Weights of a small sound classifier: arch crnn.
Rows from block 2 of a small sound classifier, named by matrix and row number. Each number is 128 + 24 x the weight over its row's rms, rounded and kept within 0 to 255. All counts start at 0.
Before each channel's rows are labels from the 100 clips, of 14976, where the channel reaches its highest value: "top examples" is what is common among them. Only what is clearly more common there than usual is listed. The data: melodies that start on their tonic, played by one synthesised instrument. In brackets: how many of the 100, against the usual share in percent.
# conv: width-3 conv (model.blocks.2.conv.weight, 192x192x3, each kernel summed), inputs 0-63

top examples: marimba-like (46 vs 5); vibraphone-like (35 vs 5.1)
conv.173 [133 139 147 103 109 112  94 151 120 108 116 141 177 104  81  83 134 106 120  86  94 148 141 129 105 137 149 158 154 114 123 120  86  89 137 121 136  85  96 139 130 108 111 121 146  90 105 143 130 123 154 136 223 103 111 105  71 152 136 142  97 114 126 139]

top examples: vibraphone-like (47 vs 5.1); square lead (44 vs 5)
conv.10 [128 101  75 142 131 143 140  96 125 109  81 173 174  94 186 131 111  99 123 124 136 135 123 114 160 127 146 132 121 114 139 131  94 124  97 192  91 121 108 101 147 122 126 143 113 119 119 102 107 145  96 111 157 130 121 134 112  94 119  66 107  95 121 153]

top examples: square lead (89 vs 5)
conv.81 [156 125 153 122  92 158 132 148 102 109 169 122 112 148 138 134 150 134 127 139 121 126 149 105 154 122 135 124 163 146 170 131  85 132 137 115 103 153  87 132 153 140 120 113 156 127 134 137 188 113 146 140 126  97 136 142 136  94 164 110 136  74 146 120]

top examples: the note F# (84 vs 40.1); tonic: F# (37 vs 8.7); trumpet-like (28 vs 4.9)
conv.65 [116 111 130  97 101 104 145 123 131 151 113  65 139 162 160 153 136  86 112 127  93 139  96 115 121 132 139  90 158 111  99 117 106 133 117 178  99 123  92 136  79 130  85 131 107 147 143 117  94 149  92 119 129 154 136  78 140 111 136 171 153  91 125 146]

top examples: the note A# (100 vs 39.8); tonic: A# (28 vs 8)
conv.28 [135 118 110 190 150 159 137 131 155 159 120 133 129 145 111 124 130 135 140 142 137 180 162 142 127 149 137  95 112 108 161 128  52 140 118 146 130 152 127 123 137 103 132 146  93 144 153 131 133 123 129 123 112 123 107 146 158 165 156 111 145 112 139 126]

top examples: the note D (88 vs 39.7); the note G (69 vs 40.4); square lead (66 vs 5); clarinet-like (33 vs 5.1)
conv.9 [113 114 122  95 138 131 146 144 138 125 127 136 123 148 142 171 105 173  86 103 112 180 149 107  73 115 118 117 134 127 137 134 115 140 120 151 125  83 105 121 158 133 131 107 145 121 162 137 153 127 137 105 154 141 123 123 130 147 102 121 110 114 122 127]

top examples: staccato (55 vs 25.5); bowed string-like (31 vs 5); clarinet-like (26 vs 5.1)
conv.174 [134 129 165 158 125 106 131 131 116 118 167 124 111  81 135 155  62 106 141  87 149 138 160  98 108 136 169 128 116 125 122 110 135  83 110 131 125 145 114 126 138  96 120 110 133 187 107 119  65 132 111  66  48 100 108 100 134 140  87 140 117 126 107 154]

top examples: the note F# (93 vs 40.1); square lead (76 vs 5)
conv.80 [154 128 114 106 131 112 149  79 141 112 146 113 133 239  92 134 159 140 127 120 117 120 145 146 138 139 101  81 189 123 131 109 109  92 114 154 142 156 116 131 139 124 135 162  87 111 161 122 107 119  81 146 120 123 125 149 123 128 135 177 122 136 160 128]

top examples: the note F (66 vs 40); bell-like (36 vs 5)
conv.168 [116 117  86 125 124 142 100 150  94 129 124 125 146  96 134 163 146 143 111 137 138 142 145 117  94  70 114 113 142 104  84 131 145 160 163 112 136 112 106 143 161 105 118 168 142  82  79 130 160  99 145 134  95 105 144 103  93 124 164 124 138 141  82  76]

top examples: trumpet-like (65 vs 4.9)
conv.152 [ 92 165 115 116 157 136 136 118  85 151 158 149 135 111 118 112 106 125 146 136 101 100 158 176 127  74 111 154 144 127 123 138 163 132 126 140 138 121 133 126 151 132 118 133 151 103 142 135 111 161 137 146  83 154  99 140 144 167 101 173 123 123 111 118]

top examples: the note F# (70 vs 40.1); the note E (66 vs 40.2); square lead (61 vs 5)
conv.22 [134 127 105 109 148 110 141 101 161 137 117 156 128 120 116 110 158 113 102 116 127 103 192 123 122 114 135 111 159  92  96 110 123 109 113 116 144  80 104 124 147 145 140 122 159  96 130 132 176 118  93 143 144 142 152 162 119 121 114 137 122 141 153 182]

top examples: the note B (73 vs 40.5); the note E (67 vs 40.2); bell-like (59 vs 5); organ-like (37 vs 5.1)
conv.32 [114 155 144 132 126 106 108 111 138 178 118  88 119 132 124 130 108 110  84 134 120 102 113  91 101 139 138 125 139 114 208 107  99  96 107 144 119 170 148 137 125 119 130  99 158  94 116  89 101 138 149 151 102 132 162 179  59 155 122 170 117 103 134 133]

top examples: the note G (100 vs 40.4); organ-like (56 vs 5.1); tonic: G (34 vs 7.9)
conv.143 [113 127 101 111 144 103 154  89 116 119 108 134 127  99 176 118 129  92 101 153 112 122 104 139 129 105 128 109 125 140 110 147 151 185 103 129  97 143 126 140 153 160 124 135 177 153 123 146 164  94 138 139 138 117 129  92 133 130 105 148 136 116 135 127]

top examples: the note D# (68 vs 40.7); organ-like (60 vs 5.1)
conv.71 [ 90 142 186 108 127 110  91 138 101 184 157 138 127 121 107 148  80 121 110 145  93  87 118 128 137 128 151 137 150 124  84 152  95 167 150 161 110 154 130 128 122 120 120 146 130 187 135 140 110 114 135 109 107 111 147 175 113 145 163  92 127 147 110 135]

top examples: trumpet-like (37 vs 4.9)
conv.113 [ 99 141 166 115 147 118 110 141 150 122  92 166 153 115 109 164  64 163 144 128  90 122 149 117 106 103 156 147 133 174 113 118 133 154 124 160 137 158 129 141 126 150 159 133 129  83 137 194 110  92 130 145 122  90 107 133 115 103 114 114 158 143 107 108]

top examples: the note C (82 vs 40.9); organ-like (74 vs 5.1); tonic: C (25 vs 9.4)
conv.101 [102 160 165 143 124 151 152 152 144 128 116 109 106 112 148 118 135  92 146 104 141 125 122 142 147 151 145 118 138 167  71 135 138  76 138 100  75 118 150 133  98 111 146 106 158 141 138 118 100 126 145  56 135 130 106 173 143 128 119  96 115 107 130 116]

top examples: the note G# (92 vs 39.7); square lead (48 vs 5)
conv.159 [129 140 121 171 136 123 119 119 136 176  83 136 120 115 109 129  88 151 112 111 158 127 125 122 149 144 138 121 121 144 127 122 149 134 115 136 113  92 135  89 165 140 145 127 148 109 164 141 124 127 143 128 176 119 127 145 135 148 119 107 160 126 103 114]

top examples: the note D (96 vs 39.7); vibraphone-like (58 vs 5.1); organ-like (26 vs 5.1); tonic: D (26 vs 8.2)
conv.88 [123  92 102 145 119 136 131 126 156 137 140 142 107 156 165  93 113 114 185  97 142 136 131 121 146 151 167  96 126 141 119 146 132 130 147  78 141 114 130 110 139 155 116 148 136 104 152 116  85  80 132 103 177 171  80  89 154 139 128 114 148 159  99 112]

top examples: the note A (76 vs 39.7)
conv.187 [115  63 107 152 156 135 148  85 138 105 148  87 137 139 155 113  94 131 140 105 116 112 137 109 116 104  92 119 136 115 150 138 139 135 118 109 122 105 108 153 141 184 154 148  91 112 119 100 168 128 154 141 130 114 122 129 139  95 142  98 126 140  99 112]

top examples: organ-like (48 vs 5.1)
conv.131 [128 117 149 138 180 113 145 161 131 136 128 139 116 129 152 126 121 104 124 149 128  94 148 153 109 134 135 131 106 144 148 103 119  85 135 145  98 157 163 102 110 113 113 125 114 142 143  72 112 181 133 123 147  95 146  91  74 163 177 134  94 128  92 110]

top examples: the note E (79 vs 40.2); square lead (42 vs 5); tonic: E (31 vs 8.6)
conv.46 [125 120 113 107 152  91 150 113 138 127 134 152 132 146 115 103 167  99 125 110 137 151  37 105 144 121 138 158 110 117 141 113  84 162 106 132  85 115 146 125 104 142 155 119 103 151 117 161 143 171  86 114  78 185 143 175 150 125  86 147 105 100 149 101]

top examples: the note C (77 vs 40.9); organ-like (66 vs 5.1); tonic: C (30 vs 9.4)
conv.41 [123 123 167 109 130 155 131  89 151 148 149 103  89 100 173 110 144 137 133 118 128  80 125  98 108 160 137 117 120 123 101 182 135 166 162  81 120 117 118  87 102  83 130 135 140 142 143 125 125 129 119  93  92 164 131 127 159 101 114  92 141 107 139 118]

top examples: the note C (86 vs 40.9); the note G (66 vs 40.4); organ-like (57 vs 5.1); tonic: C (27 vs 9.4)
conv.5 [ 83 106 107 122 142  90 129 133 117  84 145 145 106 119 185 139 125 169 172 132 104 129 141 168 138 157 138 143 115 109  94 157 147 117  79  85 132 154 115 141  96 148  95 107 137  84 105 119 155  86 112  98 117 136 156 138 129 157 125 124 122 178 119 178]

top examples: bell-like (99 vs 5)
conv.52 [156 127 126  74 104 112 138 138 159 152 141 145 133 148 106 100 147 122 101  97 132 157 102  99  86  99 136 109 104 133 152 119 146 128 125 112 119 124 127 116 103  94 162 187 131 140 141 137 127 143 187 187 148 140 126 118  72 138 130 114 155 135 109  99]

top examples: the note E (71 vs 40.2); trumpet-like (50 vs 4.9)
conv.109 [131 126 108  88 149 129 101 121  94 118 130 112 119 108 156 111 141 149 144 134 117 134 138 113 131 118 141 122 144 107 106 146 145 155 125  93 151 127 172  96 140 121 143 169 144  97  93 133 140 130 133 113  92 126 160 182 120 110 133 131 122  94 142 120]

top examples: the note A# (72 vs 39.8); the note C (68 vs 40.9); square lead (46 vs 5)
conv.13 [104 108 132 139 143 104 143 163 146 134 165 142 162  71 126 145 148 122 160 162 118 135 111  97 123 102 113  98 133 151 114  87 178 134 146 111  99 145 138 193 120 112 155 128 115 138 106 117 101  98  94 137 119 107 151 133 129 119 103 117 100 111  93 129]

top examples: square lead (87 vs 5); the note D (71 vs 39.7)
conv.44 [141 122 115 143 107 135 132  63 134 115  71 156 153 136 141 181 108 118 128 114 121 160 111 105 159 137 150 141 143 104 105 125 163 118 159 130  98 177 109 129 133  85 120 134 165 127 136 117 129 123 166 135  84 132 143 158  89 115 116 164 125 127 165 114]

top examples: the note E (99 vs 40.2); harpsichord-like (40 vs 4.9); tonic: E (32 vs 8.6)
conv.154 [144 141 158 156 119 103 136 152 144 103 115  98 149 143 139  97 126  71 153 120  99 124 145 153 120  98  73 124 137 144 115 130 119  96 109 132 125 149 128 129 115 114 141  85 118 121 106 109 133 166 117  94 125 136 128 101 113 122 181 157 150 136 173 108]

top examples: the note G (71 vs 40.4); plucked string-like (30 vs 4.8); harpsichord-like (29 vs 4.9)
conv.58 [127 144 175 131 146 169 151 144 115  80 130 170  91 129 141 158 110 131 143 131  98 188 134 131 132 104 122 138 153 141  96 106 103 151 159  99 151 122 152 123 131 144 142 122 152 101 132 112 147 124 120 146 150 124 140 153  97 107 115  76 143 133 128  91]

top examples: bell-like (65 vs 5)
conv.172 [118 136 102 135 147 175 112 127 139 125 118 133 149 111 141 131 104 150 155 124  95 147 128 132 132 119 137 148 115 140 173 119 140 147  86 108 123 129 132 141 123 125 108 122 143 134 123  97 111 161 153 146 115 151 130 104 116 113 101 109 162 112 128  94]

top examples: the note D (77 vs 39.7); vibraphone-like (62 vs 5.1); tonic: D (27 vs 8.2)
conv.69 [123 139 121 189 129 111 136 154 114 111 132 152 126 119 111 112 111 163  98 116 132 120 129 101 143 157 147 169 121 117  80 153 139 140  85 209 126 137 104  98 121 147 116 130 170 141 159 103 122 157 147 112 159 140  95  83 137 128 134  97  99 112 175 107]

top examples: the note C# (100 vs 40.3); tonic: C# (31 vs 8.1); harpsichord-like (27 vs 4.9)
conv.84 [128  88 141 132 118 172 148 151 140 111 124 116 109  90  91 126 107 135 123 125 162 102 119  97 101 124 171 122 130 140  86 166 120 133 120 103 116 157 129 110  91 121 135 137  89 126 129 119 170 143 123 211 129 104 144 112 132 140 130  82 158 158 149 150]

top examples: the note A (91 vs 39.7); organ-like (38 vs 5.1); tonic: A (28 vs 8)
conv.6 [142 115 106 128 173 172  72 101 146 123 140  88 119 136 142 155 107 112 129 146 143 121 135 177  82  91 123 137 135 132 149 101  92 162 143 114 154 147 121 124  92 141 143 129  95 128 132 134 155 168 119 118 136 130 139 127  97 100 108 131 105 121  76 113]

top examples: square lead (94 vs 5); the note D (70 vs 39.7)
conv.74 [155 140 152 177  79 128 130 125  72 117 120 116 127 169 128 146 182 145 133 115 133 118 137 136 136 124 103 136  87 119 138 140 131 163 152 125 148 150 149 131 139 146 151 116  99 134 152 159 121 149 132 142 108 125  74  75 102 133 154 111 103  94  93 115]

top examples: the note F# (67 vs 40.1); pace: fast (60 vs 32.6); marimba-like (26 vs 5)
conv.67 [ 97 108 191 121 126 141 115 148 129 122 103 140 123 141 118 107  92 150 107 120 120 115 130 110 111 140 161 161 118 163 123 112 104 111 140 119 121 114 137 104 129 161  76 115 147  74 103 116 124 125 147 134 155  93 117 122 139 125 173 130 117  86 104 109]

top examples: the note C# (73 vs 40.3); square lead (65 vs 5)
conv.4 [103 122 122 105 106 139 166 155 163 135 107  84 125 146 113  86 169 107  95 145 117 133 107 111 109 121 120 150 118 157 148 104 155 126 139 137 156 132 131 125 122 113 125 105 162 136 130 117 124 151 194 171 165 176 141 113 118 117 127 152  87 144 152 108]

top examples: the note C# (89 vs 40.3); square lead (40 vs 5); tonic: C# (25 vs 8.1)
conv.68 [ 93 110 109 108 137 118 152 165  93 140 141 144 106 144 105 156 152 101 146 142 124 178 111 121 137 144 115 162 119 118 100 121 121 153 151  83 113 114 145  97 129  99 124 128 130 151 133 134 137 100 139 178 118 101 156  88 152 146 129 125 109 111 118 124]

top examples: the note D (100 vs 39.7); tonic: D (38 vs 8.2)
conv.117 [116 101  75 121  97 124 156 133 120 132 142 101 138 127 122 123 113  85 143 114 112 173 124 147 112 178 147 147 121 148 141 162 105  81 112 104 115 134 156  50 124 125 135 122  95  98 129 127 100 144  68 159 146 116 137 139  72 131 145  94 126 101 146 110]

top examples: vibraphone-like (77 vs 5.1)
conv.33 [106 159 123 114 148 161  92  87 152 124 142 141 139 137 129 129 134 154 124 100 145  83 105 150 108 143 124  98 136 139 159  85 167 120 114 135 118 125  97  93 110 173 148  95 113 111 142 106 123  84 120 120 130  92 140 117 143 138 118 188  94 142 120 169]

top examples: organ-like (33 vs 5.1)
conv.170 [ 87 107 128  84 141 158 135 164  98 148 114 159 146 143 128 106 121 167 115 117 132 145 105 146 106 117 155 177 102 124 126 164 128 109 130  76 125 150 145 115  98 183 110 145 125 108 112 122 103 115  86 171  75 127 149 129 125 143  79 111 125 104 105 117]

top examples: the note F (91 vs 40); organ-like (65 vs 5.1); tonic: F (35 vs 8.8)
conv.96 [117 105  99  78  95 127 178 162 122 145 136 102 135 129 110 124 132 143  80  94 124  96 149 139  81 137 132 109 161 149 136 130 161 163 123 141 122 140 125  93 165 133 145 151 140 112 152 109 127  92  91 130 169 125 130 108 115 145 111 194 106 124 143 140]

top examples: the note C# (70 vs 40.3); tonic: F# (32 vs 8.7); trumpet-like (31 vs 4.9)
conv.179 [129 100 110 124 163 132 107 134 117 172 159 110 130  92 150  88 108 127 135 109 164 152 106 142 127 113 139 105 140  81 148 103  94 149  72 101 149 120 144 135 130 119 144 126 116 160 103 143 130 148  93 192  46 141 123 136 126  83 128 120 113 112  84 133]

top examples: the note D (69 vs 39.7); square lead (50 vs 5)
conv.19 [125 148 129 133 126 198 126 123 137 128 141 123 145 157 128 133 106 100  74 113 138 135 137 131  96 136 130 185 148 106 104 123 170 137 136 144  94 112 115 101 143 133 152 146  67 132 135  96 164 130  97 212 124 110  94 100 100 116  96  77 130 108 121 121]

top examples: bass guitar-like (52 vs 5)
conv.48 [106  93 153 147 117 150  87 143 171 143 133 141  83 135  92 108 133 103 139  94 123 102  91 128 105 132 138 132 152 169  94 133 162 130 130 135 101 117 113  93 103 103  97 178 116 117 141 110  98 146 105 160 168 122  78 125 105 101 206 131 113  85 113 131]

top examples: the note E (78 vs 40.2); bell-like (69 vs 5); tonic: E (30 vs 8.6)
conv.40 [115 153  75 146 108 135 143 188 111 127 135 115 136 102 154 102 144 110  89  94 135 127 120 130 113 139 114 123 143  87 164 148 157 110 107 134 114 112  91 137 124 136 111 115 164 145 120 107 102 150 101 128 124 131 132 151 106 138 152 151 110  93 131 108]

top examples: the note D (81 vs 39.7); organ-like (63 vs 5.1)
conv.112 [142 146  76 140 118 135 101 118  92 118 164 159 147 123 156 125 128 135 119  99 131 110 108 123 140 135 114 135 138  64 135 152 136 161 126 138 118 130 160 139 116 137 118 132 108 116 117 142 141 117 130 148   2 123 130 145 152 146 125 127 147 117 101 145]

top examples: the note E (81 vs 40.2); square lead (62 vs 5); clarinet-like (36 vs 5.1); tonic: E (26 vs 8.6)
conv.57 [119  88 127 140 129 119 133 120 122 118 124 126 113 114 154 143 102 121 162 147 106 115 160 139 128 123 102 115 180 127 187 134 136 121 134  84 122 148 127 112 130 122 126  83 110 145 123 119 110 118 135 112 104 145 147 118 107  97 140  87 171 145 143 140]

top examples: the note G# (99 vs 39.7); organ-like (69 vs 5.1); tonic: G# (30 vs 8.5)
conv.176 [155 134 123  88 129 138 120 101 150 138 139 213 118 129 132  88 162 146 155 145 119 118 102 143 118 102 109 142  95  99 178 141 109 127 119  98 102  98 141 139 150 113 121 122  98  96 122 113 142 124  93 115 130 143 115 127 149 137 102 140 136 121 152 127]

top examples: vibraphone-like (25 vs 5.1)
conv.64 [142 105  55 124 138 132  85  80 121 131 137 141 117 127 110 165 140 150 111 127  97 145 107 169 106 121 113 111 112 105 109 162 139 149 182 156 116  97 122 126 138 136 182  85 117  73 160 158 127  81 150 127 186 184 139 133 121 149 127 151 155 102 118 127]

top examples: the note D# (74 vs 40.7); square lead (64 vs 5)
conv.108 [ 95 137 113 118 145 139 150  87 141 155 111 121 133 117 162 144 108 149 113 126 123 113 115 163 121 120 132 110  78  93  65  89 152 154 114 128  79 129 133 143 114 118 105 121 154 132 179 131 150 119 175 107 112  94 129 102 138 149 148 166  74 121 128  79]

top examples: horn-like (35 vs 4.8); tonic: C (29 vs 9.4); trumpet-like (25 vs 4.9)
conv.158 [115 116 107  94 123 160 103 126  90 124 160 133 101 109 136 119 179 107 120 136 154 149 124 127 117 173 114 125 157 119 144 130 124 118 139  96 107 122 199 141  82 143 131 149 139 173 146 101 107 133 109 106  87 145 154 148 140 103 130 142 162 104 125 156]

top examples: the note B (96 vs 40.5); organ-like (25 vs 5.1)
conv.119 [133 100 102 123 100 121 126 138 146 143 129 119 120 162 109 122 115  78  90 142 118 124 140 109  83 138 124 125 137 139 124 104 109  94 140 141  89  98 119 121  94 133 131 129 178 107 156 104 106 141 157 153 158 109 105 140 163 156 110 119 141 131 138 140]

top examples: the note E (88 vs 40.2); the note B (68 vs 40.5); staccato (62 vs 25.5); square lead (41 vs 5)
conv.16 [136 154 137 140 136 151 138 150 164 117 108  86  89 129 156 111 102  93 117 111 133 137 176 144 115 151 130 113 124  96 129 135  90 154 110 133 125  89  96 163  88 130 133 127  76 123 131 115 136 134 108 161 165 128 130 151 153 122 112 164 142 116 147 173]

top examples: the note C (99 vs 40.9); vibraphone-like (50 vs 5.1); organ-like (37 vs 5.1); tonic: C (28 vs 9.4)
conv.190 [102 113 158 137 155 115 119 133 108 121 104 121 173  91 171 113  91 163 146 110  77 117 140  81  88 184 145 128 117 137 122 119  89 107 154 124 135 137 164 137 131 150  82 119 149 137 124 177 133 125 107 136 145 152 135 132 119 118  93 124 123  90  96 135]

top examples: staccato (54 vs 25.5); marimba-like (35 vs 5)
conv.42 [ 92 104 155 111 165 118 134 131 142 137 128 114 113 125 149 118 106 113 113 107 145  97 142 104 124 128 111 135 124 139 112 137 116 103 135 102 114 133 103 149  98 164 117 113 122 153 104 117  73 136  95 118 189 130 109  95 120 134 117 144 152 120 105 132]

top examples: the note F# (84 vs 40.1); organ-like (53 vs 5.1); tonic: F# (36 vs 8.7); instrument: vibraphone-like (29 vs 5.1)
conv.94 [101 165 128 136 118 123 118  88 118 188 140 116 132 115 129 101 116 141  73 123 113 131 131 144 112 143 108  88 125 136 104 115 161 141 107 149 108  90 156 126 111 122 184 134 111 130 173 104 161 153 138 135 151  98 159  92 132 115 145 172 101 125 166 120]

top examples: trumpet-like (74 vs 4.9)
conv.36 [142 117 134 118 137 130  93 128 107 152 126 136 160 107  76 189  95 115 129 139 102 149 114 114 111 139 167 115 133  58 153 108 106 123 151 157 148  80 152 156 171 127 139  93 158 139 149 135 161 109 128 163  36 103 153 132 121 117  84 104 142 150 132 181]

top examples: the note D (89 vs 39.7); trumpet-like (36 vs 4.9); square lead (26 vs 5)
conv.15 [135 131 138 137 135 110 131 133 147 136 128 107 159 138 109 162 122 128 130 148 149 151 126 135 143 126  75 144 133 133  99 151 121 116 164  89 116 148 108 162  88 125 131 166 167 141 105 113 146 127 150 193 133 116 150 119 110 109 109 104 133 113 143  99]

top examples: the note F (100 vs 40); marimba-like (39 vs 5); vibraphone-like (37 vs 5.1); tonic: F (35 vs 8.8)
conv.116 [101 138 118 106 135 110  82  89 149 149 127 137  96 116 108 154 165 120 141 109 128 153  93 174  89 105 134 143 112 110 106 145 144 153 112 145 141 177 138 176  84 150 120 142 147 159 141 135 124 136 116 146 129 134 143 120 101 146 140 148 137  78 118 106]

top examples: trumpet-like (55 vs 4.9); organ-like (28 vs 5.1)
conv.186 [157 151 125  76 138 154  92 104 129 133 132 158 129 142 120 108 113 113 135  97 163 121 119 121 180 119 144  98 110 128 146 147 124 126 146  95 157 120 121 107 122 123 110 149 161 147 158 131 147 188 167 115 135  58 159 170 125 122 131 126 142 138 143  84]

top examples: bowed string-like (53 vs 5); staccato (52 vs 25.5); tonic: C (27 vs 9.4)
conv.61 [ 80 126 125 122 115 155 126  91 116  91 174  79 114  95 141  87 115 135 137 160 130 125  95 127 111 161 168 112 101  73 150  87 102 145 152 106 126 103 114  89 112 135 111 113 121 141 112 126 109 143  95 110  86 123 145 128 153 146 120 113 153 147  81 168]

top examples: staccato (54 vs 25.5); organ-like (37 vs 5.1); square lead (36 vs 5)
conv.51 [113 137 132 203  82  68 130 134 182 125 108 113 149 116  70 129  98 111 117  95 142 152  86 114 130 136 112  83  96 169 112  95 138  94 111  93 136 144 132 129 135 122 149  64 132 104  91 123 130 107 121 156 134  82 119 138 159  89 135  93 122 130 130 150]

top examples: bass guitar-like (30 vs 5)
conv.97 [118  87 159 128 103  95 130 145  80 109 125 101 156 128 164 107 159 125  99 104 128 111  74 152 109 124 110 164 163 148 125 123 149 122 103 140 119 109 125 116  84 134 128 177 105 114 114 136 107 140 131 127 120 160 120 153 139  99 165 101 118 119 101 130]

top examples: the note A (99 vs 39.7); the note E (68 vs 40.2); organ-like (33 vs 5.1); plucked string-like (28 vs 4.8)
conv.184 [135  98 178  98 169 165 161 119 114  93 101  90 112 149  99 101 120 125 149 125 136 129 127 160 158 108 137  95 156 152 161 131 153 130 139 123 140 158 153 134 155 130 119 158 116 164  85 164 139  84 118 150 123 122 135 133  92 152  89 138 127 154 143 138]

top examples: the note F# (81 vs 40.1); square lead (58 vs 5); tonic: F# (26 vs 8.7)
conv.188 [142 118 161 120 132 126 111 182 156  91 124 143 119 145 116 133 137 101 132 114 106 140 114 143  99 164 144 159 117 155 158 100 139  74 120 134 102 122 131 151 163  95 108 151 141 145 119 121 116  84 148 175  28 150 117 149  96 123 146 105 139 134 164 170]

top examples: the note C# (70 vs 40.3); square lead (51 vs 5); vibraphone-like (37 vs 5.1)
conv.134 [133 134  96 214 117 124 134 140 126 108  98 114 111  85 114 104 156 153 134 107 135 166 154 134 135 124  84 136 124 119 183 122 134 101 105 143 119 143 117 124 122 113 155 160 157 146 110 144 106 128 163 136 154 179 120 141 147 119 175 153 107 111  97 119]

top examples: the note E (73 vs 40.2); organ-like (62 vs 5.1)
conv.53 [177 134 143 101 157 127 102 142  97 118 134 144 113 132 163 132 101 108 160 129 101 162 120 128  77 141 160 116 146  79 124 154 138 111 129 135 130 177 172 131  81 129 175 118 122 154 124 123 161 142 103 111  70 115 136  80  98 137 107 135 138 157 176 105]

top examples: the note D# (73 vs 40.7); square lead (50 vs 5); organ-like (27 vs 5.1)
conv.123 [109 135 153 160 130 102 117 144  98 128 152 110 138 187  86 116  65 121 156 162 135 172 131  88 132 129 144 117 174 158  93 136 141  62 105 152 133 142  91 130 121  94 132 117 100 128  92 135 129 114 127 172 141 107 150 132 151 159 123 119 148 130 108 164]

top examples: plucked string-like (29 vs 4.8); harpsichord-like (26 vs 4.9)
conv.189 [142 126 122  84 116 129 111 118 145  93 132 115 136 107 125 143 153 146 149 141  91 144 114 154 151  88 121 102 125 194 168 152 126 129 130 144 148 140 104 135 139 100  95 126 134 125 114 152 118 105 146 153 246 132 135 109 113 107 155 126 127 109 114 134]

top examples: organ-like (82 vs 5.1); the note G# (65 vs 39.7)
conv.155 [186 120 142 110 124 144 136  94 140 123 142 116 124 158 128 122 130 141 140 120 108 132 136 105 138 134 130 133 100 154 117 156 127 134 133  97 156 165 112 123  68 137 105 129 130 143 136 123 117  88  85 101 180 137 105 125 116 127 131 116  92 176 198 145]

top examples: the note C (99 vs 40.9); organ-like (85 vs 5.1); tonic: C (35 vs 9.4)
conv.82 [104 144  95 111 157 114 115 160 155 133 114 148 146 111 160 130  86 150 140 137 145 104 129  99  90 139 150 124 136 125 139 148 179 108 146  85 169 126 155 138 152 113 133 109 143 128 131 120 142 109 105 122 138  78 127 130 115 114 121  82 160 148  65 136]

top examples: the note F# (80 vs 40.1); the note C# (78 vs 40.3)
conv.178 [131 156 160 147  90 120 168 132 137 144 116 101 141 143 128 143 153  84 181 141  93 133 124 124 117 142 170 141 173 149  76 183 153  89 122  92 121 109  87  65 120 158 121 134 119 134 107 112 158 125 140 155  85 139  75 135 145 122 112 126 123 123  60 118]